{
  "loss": "mse",
  "encoder_norm_position": "pre",
  "encoder_layers": 10,
  "beta2": 0.999,
  "one_sided": true,
  "batch_size": 256,
  "decay_fraction": 0.3,
  "final_lr_fraction": 0.01
}
Rows from block 5 of the encoder, named by matrix and row number. Rows with one number belong to one neuron. Each number is 500 + 25 x the weight over its row's rms, rounded and kept within 0 to 999. All counts start at 0. Numbers have three digits each. After the name is the row's rms in percent of the matrix's.
# gate: MLP gate (encoder.blocks.5.mlp.gate.weight, 1024x256), inputs 0-85
# fc1: MLP up (encoder.blocks.5.mlp.fc1.weight, 1024x256), inputs 0-85
# fc2: MLP down (encoder.blocks.5.mlp.fc2.weight, 256x1024, transposed), outputs 0-85
gate.122 074:533495479485514519526487461451499464555529449498536452521486498529512507509482458498481503490504531490505482469512499510491502478519547506475487537494517499487466488522492531502449462459509543475529505532478448461529483526493477540471488516532472522536485531
fc1.122 070:495515519502536479458511519517518548451468540518469538464485490483490500526544540516523502499499462507467508512489509475536508533473490482515492476516495498491540497498520508505526510503492459509484480455533555512505500475505533491491521492468503468468520499
fc2.122 075:518506480480506549526503422464456485477466476496540480506494520506455502498444505490520507496505513537453485515531472447444567508501492465493471493519483511502490510527485488508496531491501486496541487495510517551518519477517484484511499488507515508514501520
gate.123 035:499523484467501500477492474546446487476502502471488532525455482518499462456491436485546491482500471509494502436508473507540497474497506500482461510513520478509522458532468521521510497501499505511527519487513497465489500553469544479513500495509494515503498516
fc1.123 041:504551451521491487508506506525496496482527511496453544483534483505471579505471509529501540482512485463518503547562473512510515446504486520554486458472469540456488503512489538524513488510489484487525510489454521501493453500506482509492481496511446533491534485
fc2.123 026:475514513510456488467483525482514509513493497507468488520512527532519527507512507516483481483513508479534506467483504505495452563508499495492517503504468525541507536495491498489502494516550482521505488511520482511454513568539501519501499526480515498516477528
gate.124 276:545511486527495470544516510480484483489497532522484486505511480455478475486488464506461517547505500487533455531525470466489516507482518481497482503519544478482527425523517488490518469499498501506476493569492494541508510512468501451454474504452485506518509511
fc1.124 280:548492488531486464531520512473491468490495519527490484498543491451480483493486469509478510564505486489523459545533484475496519503494516474493505497516554480470503416521537473480511481508501509523472490570507491528511507502459490457453471515478476495516516507
fc2.124 238:470506508504518513498476509484511491496497487457495503603537508492518520501510485455533501510524502511481495497525530509499495483530534492495467556493489540519486550492487474494476516505487464488497503470484474479452527516513517494479490484471493506501483483
gate.125 098:479462497525507504467509525499515501494507495527522497513504511527507536561500505491557491501518509466522499524478510517499504467456520528507461545456546493537465521455465501480519531498522509504541505528509494470483500536515477487464513507469482516527499509
fc1.125 081:508512530487481527554505462526482478510490543491501483505518505491520467492540493497469515485515490492444515492489492509506514505543503508468471502490435461507522508531480504557486467502486519505471539488536486540492467478539491479486472481522543513489531528
fc2.125 073:519431489493489492495456505512486510509454505491534484504503484490473503508479481465552536490453476506486485486509485487494488490472480504517494456537509451516492489560500508513473483495502498450479500529470538476518514479551499514479456515461493511473556546
gate.126 047:530514512503515454487514538509495513534503450496518522500478468511480540518473500505473475490485459510500451540468469495493531461509498510505482531519523523517545515488506492501506536510504458484499465523526526481539518485483490510544469536496526509500441512
fc1.126 053:467520519487497513474494486526485492483448524473483506491494541508508514465486498492460481508480502515517513516533522482483448522504493512488512514509503526515470479523528509507482466501493482472471477484472457496515492521534514487461483485499516534535568503
fc2.126 043:538469521540505513481471501531485511524518494491464504543479523510525489473512509498527498492499506482505514528542559490498508525502516472522505498507476485504503521492488522532529509513478479477558486486509523479516532476501511478471431542467505461507493501
gate.127 046:496452496506502520475470470520529532526544491519485475479499471507491526470520461553526526513500456529494512501491522500508536530553529509544464500567537481517499541450507480501476501510554481512510482484502472520527484511517500500491524529513504525489504481
fc1.127 042:489500542519487503443469512502478488521483469492475477483471499552465497488500495475493492513506507491488476487472521489519524479519550477503484454541505518493459535474522493549516528497533461513504479466476494546523503513506507469504498503478481496533509482
fc2.127 032:490530502514501476555545536477512514484467507510503513504485445539556533524481503465496512461522507508490462423477440500486506505493501508456509523485491562497468495451548501487517485489479545496542465512512508504503474518505479466487505507510438481496524534
gate.128 097:513445469498491500486502511546500525545499490456553489504528520504440502506518492463477522500504526483515490512479492494488493526474481451522512481488524564497472489484513500475502522492496516471504529556467507501489495514486498485497484490496510471462492518
fc1.128 090:511493514499505495472485480538489490524544487498497517504529472526482459479513543480472580498498477475452501502457494525500492486504497529520528521486521516513511523526494475469481499512520535540555486481518475524483470519481523476507511537483512494469497509
fc2.128 079:491512493472499474536518489503476527486479518501516515512482495499500533484454481493497525505526500512544487494493475512568487508486492483492459477484484505468530493499482515496520508515480492490506468478507500495489512500507470561507507481518496506516511452
gate.129 047:509503494529550494508503526496471510513515458567500500512502531479481501475507496500478477517466507485462490499534497481462501434464524505479457491495520473495508510476509517485493512480513531502484518470496526454510512448504501477493496473485475490473453504
fc1.129 043:505527481542529473516505498482528488482498483573530505520495477475488495500512516442496511495497503472489529508543563467493501474496509483511455541503468462508468523491500477466474486549512551528508531454527532490509532471499517503545475501492500473495460523
fc2.129 035:485513524487487489519507518417448495502479512448488562492502481487500488492441471511499526487528532531537513517502475459529462532518536492481497499468499494512472512502550499512467504498482512487489463533481487516517480481505518466502516491492501511475531446
gate.130 069:525471525494484486528500499520505497513517475493516545469518493503487481495485504465490517516498515438532514453522503516493502501489474507496501513520503491517520544507475511517506532504487506496465492434479537442521493442500487468514453509492491536481510499
fc1.130 055:518516523493487489484470520467559465482472484524489458506502550483485502485513510508488462499475497518496492498483544554453509504514517503489517517483510516482475467484525490518537476513561493536467552503507414499505510543488505536519528512498491473499505535
fc2.130 067:496488484506495497517496493463503512545453514501473482528497475517513491527497503483525483549508467460539483457488530513501560490497479456510527464542498486513541532527469490475495524460470480515475487498512560483505468528513541490507473480484499528516463497
gate.131 070:510519500511507495470523471431473513554477502475453499495512515487503471536518494484485479507529468484466506471504533487495486533500487503519476459498528450493529513488520502477471524510484508518499511450490494512501489479492455474507498508501484526517492515
fc1.131 075:482505507475509515532483518578496456453521502500560496494490522534482546501473510502517497533490497533499494504513505507526506467495523498476512533462501547543479464531479507520504509501499485490509449520492550476527504520511527534484535507512507505490501461
fc2.131 080:519470505489507521553517461511530504525468512496490501487503487500505454506552500469469478523517491451472453520501456514478512476485493463520502492516483487440498525494476498520513499475537493515496520489522462495495524464504538496531469497487494502491465499
gate.132 041:507528482500529490503485504455510486535498421518498479498495551473497520481482516475448492513520524482500533496499530488519500527459524501500498551481465573535489521525516511466481513495515526509494511471512505474497485493488448487466481478508476556504518512
fc1.132 039:519538514543502516503536520509501508446509466533485517480525514470474530461473492496520491518503518443495511541529478499481478475510472519493535498497432500546524499510479475533493532489503525503489491480565521492503505526513493510509461511468479532495447544
fc2.132 027:475479485494454520493504471466518485494550488498476492495498497480516523469486477567527497519480510512506512486511519489510512529565535494457504508476539515522490534545545523486481525499501472516516518490498482515503504480494494518532532517536530501527553514
gate.133 061:548486555528461470488554509475509531524485453492521477511527494506488551491491549503533529503482479474517563497483506507496475520507507457512474479523502519489476489521477468485475481490513532505493500530526507542483487472505511502522526477517510495491516496
fc1.133 073:454487509499504537483546515545514515504487542500483493501450469540521478483472473454483507474504510501481499536505489497535487465536515518499479502503523522496482523472485484517505497493480499498514498482516493492508490523505520487482507483524538511517502530
fc2.133 045:501469511508512487496506506458461508490486500523515513534568524491498507501517494436522519465470503502540539467471480493495482504495512486503479476542502466519541471540509482477497504474494498442515512546476515473535494468495537503508505505515535492517534523
gate.134 129:518490473543511490490535522503531506489524513521504514453520457529453523526481513511545482500492496490570483509508525520467550472480493524512524492459501538467520472504502435540492493533539500491522469526464526489476491525486485530516443527526465506486508518
fc1.134 134:524500469520459495494494517486538489513509479500518527479522452509435488558469518487502510521493498476557493459524520515481568506494511508534500539475495491488512504475487465538515516493484478546516462503499521483514510507520511490478451528525461523513535492
fc2.134 140:478469483507461523472503488529461516524529504520482478486497512457490519464506488515481506486495513487473544529489477476517508541549480505482578535483531555521491485497504507506525482522537533475533549486488493516482512495511479502493484548505520460507484515
gate.135 117:470480518477484527520462520516535534509484518486529482513492512468476494526524516518501541541494494504486501530470477499485529524472464493517560478463519503516460479515490508523474499490515498484483519521485507543473561499498486455465540464487488492466482546
fc1.135 092:525517431537522469463504468501496487482500486507471518517538515515505496466498488477492477453510492510521498486503514485485456511502500521498512539546513505495515484458497537498517482509509482514466511531476503433528464519501511512510472547520541463486501471
fc2.135 081:511516479477530506512510532485502455523477522520553469485534475529544451485471522550478483500479510458513529499469507462481494492528495476513524459532532477558531510529499492539489505484496540486479587513505539507513500478534513452504456497521487522525513493
gate.136 067:486477489519498439487538536506496512492540527474484476509476489518511498541507519497506453486511462529491514481526517552524507480492527515496482453479486478476568498508508429463476498479510514500497467478518483470495503528480536505539521549520496513494536515
fc1.136 074:464466479509511504478505525493482531497487522501509534512498482524521497502502521496494521487501526452482527491472482465509467545541504504558474526499549518539537523468475513515530471558469513488471507507539507487477494480519497425513515496499533491484527515
fc2.136 059:468493504493517499523542515500488541483456521517510511503489524511472525516505483481485506487513492532554470495479458555489499434486495509462518468479440480487544473483506505455442528490527434476512477466482526485521527495472499534519454523546510494499523517
gate.137 067:516524510520484515475492496529472526515470517542546482500478476569465514499541523495499543474517508474474506485527509533469466524533487464509476532505483517487487531511513490499499473512515518505513497497496491522530494439505465437500562492538471518483531467
fc1.137 059:497461491479527493492508496472492486494541542525490514500519478460505514529485538498466500539508461493518494510465503486524559442497480517497515487499528534520484463500500478512514505479454495491448500530515524506469507583509491514489467498526500493492492517
fc2.137 052:481478499510493514521504450495562506529508501511503482511486484498480484484513496560485501499524512490489486506504493513476521469534504488516480496508491501473504513533495502507486517466506501518481575486502476524501527483466508557508493508506511511524484493
gate.138 063:452493470446510484531484473468492491480496517466487476480449496486489468518521453487520538524517516470475476480507537513489495464489496437526485512502489515507532483509447506495519511449494521470473508526479498506459465487517495520511584478476526508519475530
fc1.138 068:478460508499475522500501503526499467463531473458441489484457516485469462491513491493515499526494535466491500471548528497471523473467488458504471510436496466495455527501475506510528485471485496483507533505462476480467440514492515480471552520465477496525516521
fc2.138 049:531478521459465505509500459506551459551492513513532489468484473503477518561509509470455523526525487486499464536496471535545520477519470550502472490541485468509504463503489504462481498477480491536517506495506513506499499489550529490521514506541488506472497510
gate.139 087:497490548538502497498504497449485547487507499464480515502514490500438513505480479503466469557480519511448501499473486493470517514540539462482473548512536489468471499505515482513501492505506517472538495506516495505429523517523520481486457472437492477504495465
fc1.139 106:465508481509468523488537489469519486520498548495522485483445460517529502542497474517519501499535489502468483472521481526526512456515507498484466505510508447493539527512532470478497471493501484477508516509557483470508497516507539540464498493483531503499478486
fc2.139 094:499485499452519470521496500530510462501501506519508511456508503478526514538485456500500519475485538500512543490515448440477498451492480489498464411472439485475530483551495482484499488489480495456528517504481546489509500496542533506515490544491502495523528497
gate.140 045:513526504513513476465465531481494514443520483505506492477478523492512500456476519545534514526522446448509447457550496470454476491537548481524523504508499499496473494527490507501500471532543505530498503499487469468497486479500516498501491472484492512478466469
fc1.140 039:492520526501497533489530498465492476552524524450502516521487499472524463498523470477493451460530511492471499517426542509525505481477513456497490512506455469532524556520464484471482497488474497455525525502506526524549503553518518510463519503496505494487483487
fc2.140 037:497458516531538483521524481502513517490457526483501517498481483503517504514504554521539481460491503515529494488503508501477519530481467548550518528479506511464488449489489454521480507492506449488518514461486531519481479499486531543520492519517494478486483497
gate.141 100:492486486533494507510501505560470539482470465507512481490528551493450512459497554544490515516521481513464563521515480514538491553453500484469473480539509510490507503520516481508492487497509512520517525494479490473520498507485503487485523528520494505498525507
fc1.141 116:482512510478500523499527491541468511496520551542532489525480504517552509540536445505488505499509494493437468506501501497538456467492546502500487456521539473505482560488493479504489481468481523497481502513498520461507495482533542478500516473517538496508492525
fc2.141 075:526515532499480482540496494512461485498494453500528544515524522483488506498518492464506523503499543483530496492418459506514474503509483492519509506499487465492541479470499496497482498511509520479499523527454500481528499506487544489494478486539530504451504506
gate.142 125:447467478469509493505538512541516536520503429457538503505495509512489525495553519522489510528475558489496510495539526510499480473458480521529464512474573480518506539489521537486499493497511467492506516499476510492553552499498487550447472437480483492495510499
fc1.142 109:510520526553484506488472498497496466458502530544470487477554497512496498507484468463520522469501480500454479506469494481517495501525514487509495518506446545477491502489461489489489506490517529474485502517511496499446460514519522458520550552509477492504468506
fc2.142 123:502510488482495502547507491481474475493556513499529491466481557482486460483499506520503485518528507513519451490496481530526473537519544477498504521539487521472512475454496531471516490470511490472553488534516511501517498511522476508517493463491467487503505484
gate.143 049:529556473523515476518491476480503511509513511485511512482494501522510457490505485499517519492505481442494492488492488495455529469519501511499479467479477486506550516501521505450455486519515524523493511491496491508497450478509497501511440498470466450475499526
fc1.143 050:523508489524486498518486501461514499537509525512506476470490494503505490486503464518443495530519488495505486520503508497512496536481483465456475474508475545518536516487526468492470513512486492530504490519503476482500418479514489490511460483505457489492478491
fc2.143 046:492531486486543515508505486471508512510499508475489532506533514489467532489515507541503536457475546494519528498556499471553509515533528507483512535478536533547496509505492520476491534503513503507481452496439515496533508522520481482483517512476460557503489480
gate.144 084:473493534465547505524520518516464513515495469495526461536466488544496496521530466490491502519512511524514484499510524489507480501495503475493462509494484456477485488518477513512471519507464474510466535529521542538497537481515468538453505444518472479499494500
fc1.144 088:484493508416522543511513511546499503480518485493556454493464496528480507493505449516498521508509510533466502514458531482504521511508508447496470490505480449487494496510484514500508524511481480504470533550521522534502521470528513528445515472520483466498518497
fc2.144 085:457481468504506461512490528525494488526517495476538530537532535489489494488508490478512534451527503509508531470535480469568481502479519510484498522472479521503502479494513451477488508530537518463519438510429463508480482524496524511460471496491477516473518469
gate.145 054:483516516523511541500514491470493518508519467507535508540523463530479461520479517523490507510495490510489517543503449507477508488503490536493477503504479466476479502475473469540487510478521507476500442511514487514484466527500521479501484515503442505536477485
fc1.145 048:499535543516496500484499477448520483494477503501505493531496509496488469468509488490505519479527471488503497522503479502487504466520472544504477435501528489494497474504522439545514475484486486518505511483521526521497470485502494480517510509503447509508451450
fc2.145 040:459517472470507475502432522529508446541466489495455511487487474507504519533500507492517533516488539491502499454512494493530549530508522502534524511559519497545480509556516485486497517480504541479481475506495482537486522483548474469486500492430461522493522523
gate.146 078:531502513481510507460514507523510507510477505507503529503472493525471524528495501494536518471518487494508456509503463472451534499530545518526490510471488513497494518492510523493510506492469504472469465507432503471492492461496534485510513475448494521508529496
fc1.146 083:507462507471501504462513524548493516508443506524521517506460511520496555543518506548504549467517494523496491519520481483510553500519524535542524482479477556515480509529470521498496510460492460492470451483448546476524485496491537504501510493459499512520502491
fc2.146 067:510545542495486523472500467481447481496511502528498454452505514494522470524477497510520445475473505532507478505546462493476471491491483498462522523511498451521505526468514514530488518511509502526481539487508521494500501456498446509528508492496512462492461507
gate.147 048:462478471502494506533500453528504535511509489501533495501504544437461530469501464502511501505457511509524505499493489485496488464483477497511551517485493563519499428496513484519492494494506468535522543472548465487488511484499489495511515468521471456459478503
fc1.147 034:462455466521502548545489507490484497537460465495525476509491526466506465497488494510529545504541497474519502482469484501509525538533547499491488556477407525512518457515493461497487501499493495485455518493467462471465528486506510544500484487528490471515543547
fc2.147 033:519510474522519450483506500495483526493532498490464493491511515489472490515559519509494518449483483461457494475537502550455500484506525475516540512482508500515468520507497509491503459448534522543480491517505502479479500490475549464521515482504470498496502503
gate.148 038:500482501484469484467525522501500457496479488476465494490494526450498551510435487478497518479496480521479487484477493478468482475464477525483424492489524436528494487490492538510472470505503483457532518544489502534472491485516502445526524502507513477482526494
fc1.148 037:517504510525477485544454501482510460473495486513515530487534514507490530526520539530451537528506506443495530499523527520491506522527464500497518534531493486515524502534508526532508487489479516481499470476486517479512499509512493489491529485489459539525537500
fc2.148 025:537462498480528488553516501526512512531484500481521493581542539478514456485512546487553489512538537534471531552503512488483478504476508512521486484450515490472488503504473491516480500504499464508536504472501512554489511509537524477484488489520510521473510529
gate.149 044:495507491511521514498482513514550517526499488509515469509522493493474517453467515539434513522506509519473517536546484574489504499473510528517526469456511501464490456493486463512487490474520512488507496503474526502489508480506490478500491526516502531469509497
fc1.149 037:539474471501496517476503490479484499493522494499461485492508490503510471502458501483514510503503493513478485507478486464525486525538516454456503524509502499453463497463449491546469486497483469525482518481474515502471479515513506580512503508477479526513539479
fc2.149 041:494526489439509526488530459497525542497495550497512481482476432512501515449493480506503479489512527488502512516470524532516507544496527480494510523480491507501475484498466487499539465507515490470499485524507502493519478553498509500523509529520480476486501486
gate.150 116:485513499495536501467491520457502537465497499481440529476482529491490465461478480516490444519487471499430539501557510502512539476512529512490491512514502486485488517500486501509485503506500510428508511480547483549503483503533483512500491556520531502508520513
fc1.150 112:507510513508516532462496535452519532488506509486498532470491507494504474467487465536477466477500461476470532498523539512517532462511519508491514549453469505507464494481508530518480494504500493446496537483533469531491513518534502521508495521483512497508529527
fc2.150 092:505499500530473521533494546477499518506501510491499526555446496519442477471504532475528502528513508476459495515499479512525510507505534459519499543492471481507477551517523493513474546515477518512498514478495493494474469521504499502471497499465503513541495505
gate.151 096:492480477533514434516492484518554453496501550541550488473486469465506492468475512494540504487518501486455499499522506520486482459546483496488437522510506533495506488442495484543506502527480528510465501503474470522487488554466507491472536545512531525522564480
fc1.151 106:524519494510478566503509474484485547488508465492474480493532550504497537517501532481470506504488488506537517516463472490517499516487516502501541470503504499505508532506517503487503519483509496547488478491507450513559473421524455477511487505521462515485494485
fc2.151 092:474473505480521530469471475522488502488477520507509542482483488485492480531491460493482462479503520514447482490469507514479532485525482486549518492520501522485472504429483490505489473519526497545507515536516514501509482513490495526525486502498502426475504527
gate.152 227:521497507449517426501513509502486492517492453500496493481537499434492533470567475521490515544514476495530507512519523497471506500498501515503516497489506508520486475516507510541500504543471502476483517524508517471508509468534473533486520524520517467483515483
fc1.152 259:472506512513495541485486483505510545473507529510480472508432503541510471503477500474505469467490538500508489496466470499504497531439488464499537519470472512493487554482473531481486509442531490501498466501461486480514484506501523501521498482478499518511469521
fc2.152 234:497455460521507469541530501514472478470486490546538503472497531470475493534502479482542530484484507506508489510491491498497486498480468467479482415539487468481501467502489513502506511478502511460475495536484529455560455479486533497487538497531496471504509504
gate.153 119:511509446502484462474519506545554486514472508458497514523471470543496522499452500494501551516503495455482454488479465515489499507522469470524518517490519536487462480498496531519556513495496497493523509476520474512525460532475510467539519530496484477514473488
fc1.153 099:514492538489477554525505488437478507479498518553511471478532466446508502517539506504498456507504471544533532502540520479493527528483513530489465510489483477504525552504530454509467494499498512508501491472491521472470529491520481514481451487515535518494506481
fc2.153 130:492483504544527544525462483508555506508512498512492478502518503541459516511558534476474467481517506510475480493481498513461506503533520507500518486508505497513476497456483533494520499480479491524482509510520486514494532518482502456525530490542513497461497524
gate.154 039:509539524516505488500453501522490493525536499498521531518518508518516507482522472546511527512526502484504488489561457574514497530495507528570503467517513494494540507486503507477450500532492486473509471500463496471534494523464497485462511483501461471489535455
fc1.154 035:496492485486523501504470446494492507498504464522460511506532519483509477496491513507537510506495525544491522492551510480526511506505460517557482503527521476550487485529491516508489482536476505466520494545528464494475468496496542502490470558482451484533480487
fc2.154 027:489548518484519453522550502517479491507475482548527522516521483478494534475495508564462503478490481495535484498481500509532505518547500502454460499483479523506480519518474506510475527508518487553507532511513545529485521529430513552493491481541498501502515472
gate.155 046:511490478517504512505485486459489489493524461513474477456498557483490541537504474472529511506504471467483521520529534520516539485468463475493485506496506494505509469495487515494480535488519481534488519522457466421463523539518522472523454465495474534484494528
fc1.155 039:453491497501500526522492518493518477495521498493512503493500497477512475508493538559495535494488533530495500473526506484497526507515542520439473511516525505510457478501470537491507500522496455532509460496530533509511487505525438492527503488496482465501524509
fc2.155 026:483505465474514481485479528532506513510484428536510488538507554484486516501472482502504496483516445503509470516449483488504486497502479532549508466486515467502526503438457474492494472519513487521458505496494501484492504512525527510504512513437497508508471523
gate.156 043:478492479466473529478497529463492510492498422491536519525494496539494501474458492508485534515523537482515502477512473473496514477523491482505541472497485533480496498512497473483515493490478486507492498534522466477457505505477478508489486495509486486475478495
fc1.156 042:553563539498538521536510507511498458521514510493485515511522477508494497507542524519540457487484466507522487491546516495479529516505513528476506514504538458490499495473445511510526490527458455519479493482464508475510531451530517520502547502508492483499561562
fc2.156 027:519462487473503499466514510487460512505476503571499495507548536518516502461499532491511429483548524490503458551518489464439492490512484491485521511468502492515542506515502506469519515512506511506484565480510504531502484543543493493501467519447521473469473490
gate.157 070:517516462457504489453517473555496469448504502538579483508486488497443517539546553552478493507529509507489500498477507536520476526463500465534469507497494523495511477494476485511541478530474503530481520474505503501473507544493469476521523480467508476476470500
fc1.157 063:522509462502483462497467490521483518529512489488495508514485426485486514475498471516533505512502478503522541481507510469484487467494499514487508519499485440503475473480453564546513512506521474478538486552496543459498481488512480536497485540508525445526457491
fc2.157 059:488481498486534491502543472514499501489507492500494468510529494522565467503528554522527503512506500495514480526505522459443502518513498491520520469520551529503500490587511497521516470488539504506505507526504496530458536506500491481512530530500517526497486509
gate.158 045:505501532468468507532534490525481525509477496513507516488497494492489456510522523526467487518465426479500490482530458528441527554498466506469516486497505499455498511498508501483526447513474470512508481459496503485514472450530489511515472486480497503516511486
fc1.158 052:487523561517476531482490484526488526493477500483519520502474501481449503526541520515489543470534457521514504496521504501535495553470517526509468508508502498466494516458525533524512476478445483475511498447500528467493533508486504520515537520475521532479480517
fc2.158 050:457486532490506465501520467491448502491510551508495512508482451513524522471508519454493538469440561508508518509507511528505480518532514475488496473479445505465477559484476486492508490506492508507482536471464502496513478516493515502504443549531482513512524523
gate.159 138:480495496537547520483490500499533562491474518482536509529502496470521499463484503528531504494514486511539475504467478477467504521474546506457554495488491522503477442473536481515508486517490505485485525488485486468480525503498512536464515527489540458478493485
fc1.159 120:482526509465446503480525504506489490508484507488458528478511504496498488508544526498509464518468501491478537517502560530521482495511494505530467518515497470508511547570476559497501511519503495507498507532522495509510518490508472488514500526503513565478515514
fc2.159 124:472485531510519521537538501488541496489489514495555511500486460471501530497468489525499531496515494496481505465469474510537505495512473525476492494489481510485498462481496478509528495477510469519492531485510509496523497509503535497484497494522534454538499506
gate.160 077:446488509500502517508482472478522503514463476501502454505543508472500490453478492447544495490535536559484505536527524477534517506527480525494525490539550521463494532491489509501489533535478529456486504534499490523548518527493518472527518429497485509493523510
fc1.160 088:463462516524504561522531534496509474463513469464506511521485466484541481502541508489527477505504509476473493493491522478478513493525480483489488491490492515529473497474506523482517496484509472488514486526520519494515500494484530470492569527517498524448461539
fc2.160 077:566516464491482499509514524528514520510506488504491469481474501514477467481502476498516511545459489520532501510496485530482520488544492468507462497530494474501522515516519491491493489470513490507532520465507468511504484499526500545528486505482504474537520486
gate.161 053:498465497519472508503474504511486516503511507492499481514463449533446485519494488493514529514555493508558551523527483483502518504510506509542476488502464470505526507524500517478521522501505500493487465465499498530477496506513499490505514481499526520516545492
fc1.161 053:508529506476475477479530489527474520495486524474494484495481493512536491525503490485459517535478501480517506501500503492478503499514520511487464516488512470480492498531474485525521505521526533460521504520542545491516508489497519430480526488497497529524511470
fc2.161 043:504496497503516519436483497504499490544514472519458546514498455520505554489517455491505524442508514475474482480518504505452543478443499527464514495487546501526465514478553484466475505513511459462509497461506480486511459514520491503517489497510541519480512530
gate.162 189:481494472530520459504520492510533485520504524531542498495488470455543481498498474521545500501515510480503508494488488487489514510506498540511454509491499528504528416506506477504503495542473479458523510520494508484490506530490511529485492501477521505513516501
fc1.162 205:526511555445476526519482510496460507485476488477449504509498512538464516506519515483458499502483508518502466515488498506509484485469497449491536508505497480491505561538498505504521501467529523545474494475540494501516520485511474480522510509508476501497475489
fc2.162 230:462517460539458489512521512509528536489509463493520536501529493494475487517493511483518512476475481506495447503451508526453486499522473487482545488516526514469468478468503487493484493552537543496492474523492467514518462520471536496520523493503513469444497540
gate.163 064:487493499461522475483537488475496483497500492493514473479505525490525524503546507508515521486492502483527448515520526502484527490503511452473511486495503558467449513509504521518469486492531482494539513495494481497523487491466476491524486448513500477547517496
fc1.163 065:502493536544514541497482502476489520535452516505462478535488512499501488509505500506489481508512500508484499507512473508549486536492485546519442486500489477525532501499478520531513503493482489509478477514482512510526485561540489487425515494493512560478498470
fc2.163 059:502485532463500485471531490498505518512490555450531499492509486503487477525496504482503543504468553487499483540522493509498513470521488533472542503508453532448530432566465493513522510464521490507508511516489493462479496498477538546505475490484493463506507480
gate.164 074:518474562498503539534510513489486513519470500482502460467546520461511516470451526498519486521512492516516525530494473524492560526492473531487508487534520480485529495578479514554516472500487504527478497502519495486511447512478506485515477481480465493500505509
fc1.164 085:495504473450511481466486510487533461530531502501523524538526486524515518500536510474481496478476510472484490515490498477491459479530520506510505525491504513511494515483485453478472527472478481474515468496517477514488534453512519500516517501485516534491474513
fc2.164 068:544478519488491495487490475527476495472486477510499491452552517499504495513479491504459461502479504518501495507472509496480487532511496480552502478481481513446544502469504508494499469499492495500490528491571539470544470495525512497463502494562523496442468486
gate.165 088:540495521488480467475519516523499513494475491510514474510467470579514478532538504496511482518513501506545528505482571483530457478481489479570439510520494531500553482531495485543555486471490498471479508508529494499490486503527520488520482493511492508497558539
fc1.165 091:518518496510479486473496515523470482488500476497518500505440465540507526502515482487487482497485487506523502484508498526538462517486505472544433470511490507560558532532501505527494499516513493509522482518547497513492523493549505480497500500511499482515536519
fc2.165 075:480491491504521502529522540482512520501473520481482524531501508492510513492494500461503482502519549525500502494500478462509466493510489517480478520485547483506515468520505501504494481518504535496440514506463490481534485528459552514447512513513489533500551510
gate.166 046:455470520501475498461524504514484487543528460494500490534549476502509511522507496522506516477497484477490545512441518525504521490499476478470489505482488496514507475458523514484509451484485505542452510490530549446508486501520547485523474484543489490497512504
fc1.166 051:516486430502538485493479473513553520507507520484499493515533565494521494513444494459548502521475487492478497464482505512517504496514532517482488506490499509523443474461493491479479498503507518493515526507511470468511495491516502489530507439523516505473537529
fc2.166 038:518558520476474488522511525481427485480471497530509472515478556506516467487494511528494504497512445537521522533481491521488499537497510506496551526488498483478461515518459535540524500504458527489538468520476520510496495476498456496503497491478494458505489468
gate.167 044:520495513478477500500516485515496470524471532493540510481525518485464489536496511542445524503492517489515517499505546521499515480517482432484489499484477536520476514518531507499476522523503511540500492465509479487520520534518497543499486507529484510529521487
fc1.167 047:527524454506492522514500513493454502487517541531559525499497487485519463492519487535488474526494479501531513484539510504515483491531538444498483519436470468541501530517508535519475501479454508507471542475514504548503513485480527528510503500529494507495490498
fc2.167 036:453462468486535506490498484446544524464494505483470515498517516540487538494520517477543500503517497484521556458504518482510501526491540517504491510469513490494486493519512486523501497470458502507489489492497508467559522520513538504523509506497485514506536527
gate.168 093:507493502536486500495538484519494513503499552469527513499507490522489507482503502568474508498493532457472494474498503508504528506498494520515517496484518499482507528467534491497543506465490521497506513508544514498497475490493486479499519514506504475488476492
fc1.168 082:543550516499506502497507497438514429528498448500490507475496497464523488532491528495504485501490496509498499517525524507493506486526478501484464492487476488544489486507464523485487510501490491528510516495526524492499487476529484465527485513507465487504465495
fc2.168 073:466481506513490466489491466489554492478514554495473518514448461498517490496525454528525519508517491486516504481508497494507540513552514514507471494517480498491463469489549505502488482534465496525447518491540482482490497502536501541482490500485521515511481481
gate.169 081:523474457464501501512519469543520506531528514445480486498531494527480545454475470489519541523502489521469491472516494491508514516505492459497523518476512491457496490487494500516505549470488494469526487497447513522529495471476528511499499500521488522534559477
fc1.169 077:551513486458517536490518456561496493495485531447516529485556502526477531440498476503535542510486501540503468476529474474493483519492534482511519507469523496475506490493473514502498528468496480468533525477490481513465518480481486558456489489508511462523557537
fc2.169 102:441519499505512488455476539513458480481518501524478514521529526469501506483478478488488545475514542477505526481531477464542452549492537490469510504502508517526498518485521491480527502540527531470547539486506497530483534501481505494458505486490467529493509447
gate.170 171:519491519472490496502500523504570459548475436520511521478509498508484480519514496506519503529520539499518510500504493485495495467535510489478464500519522512520520506500480518477485516505457497527479506574517506491491508495509482513468503455460470494512481508
fc1.170 166:519475541527488503537474533505549508509453465513488492504490545467504521521492473484484487516519521473515542504487479495514460495504517516467444486519510476501500505531538488465547473510481513522456520506489493488499485512530478502481543490474480490508475503
fc2.170 193:437482528528518485518515512488510457490492461482508524467537468492483546480483515498495525464523500531501494485542477488555509503501500491473508535452510502487502468538535463500513511549491498480501488476485463464507497509449512515483460522472487521558528449
gate.171 057:506498549477504505469537466512533489516492493493550544496515504522490514574470557513518515512501500468520544493501491521499495549495474452535517510519539497514546485501517484510492475485502493498525455478505489464505515477527521489529528501481514517478473467
fc1.171 046:499481463499504476518483521549519512498514449510489476495465459485566485522499560473456508524465482479472505459477509491499537495522543475537500455477493525466483518524517483500466511495434528499452497507499478518491473491501536486463493514486524485493535501
fc2.171 047:518471498504507519502473543473475510510445492463526497538575567469504526483489495487484491478534511550495483515544496482489506515508460480484522493509512489502538506479503450500487526517505498527552499534492498531496520491475507501491505426495492492516481483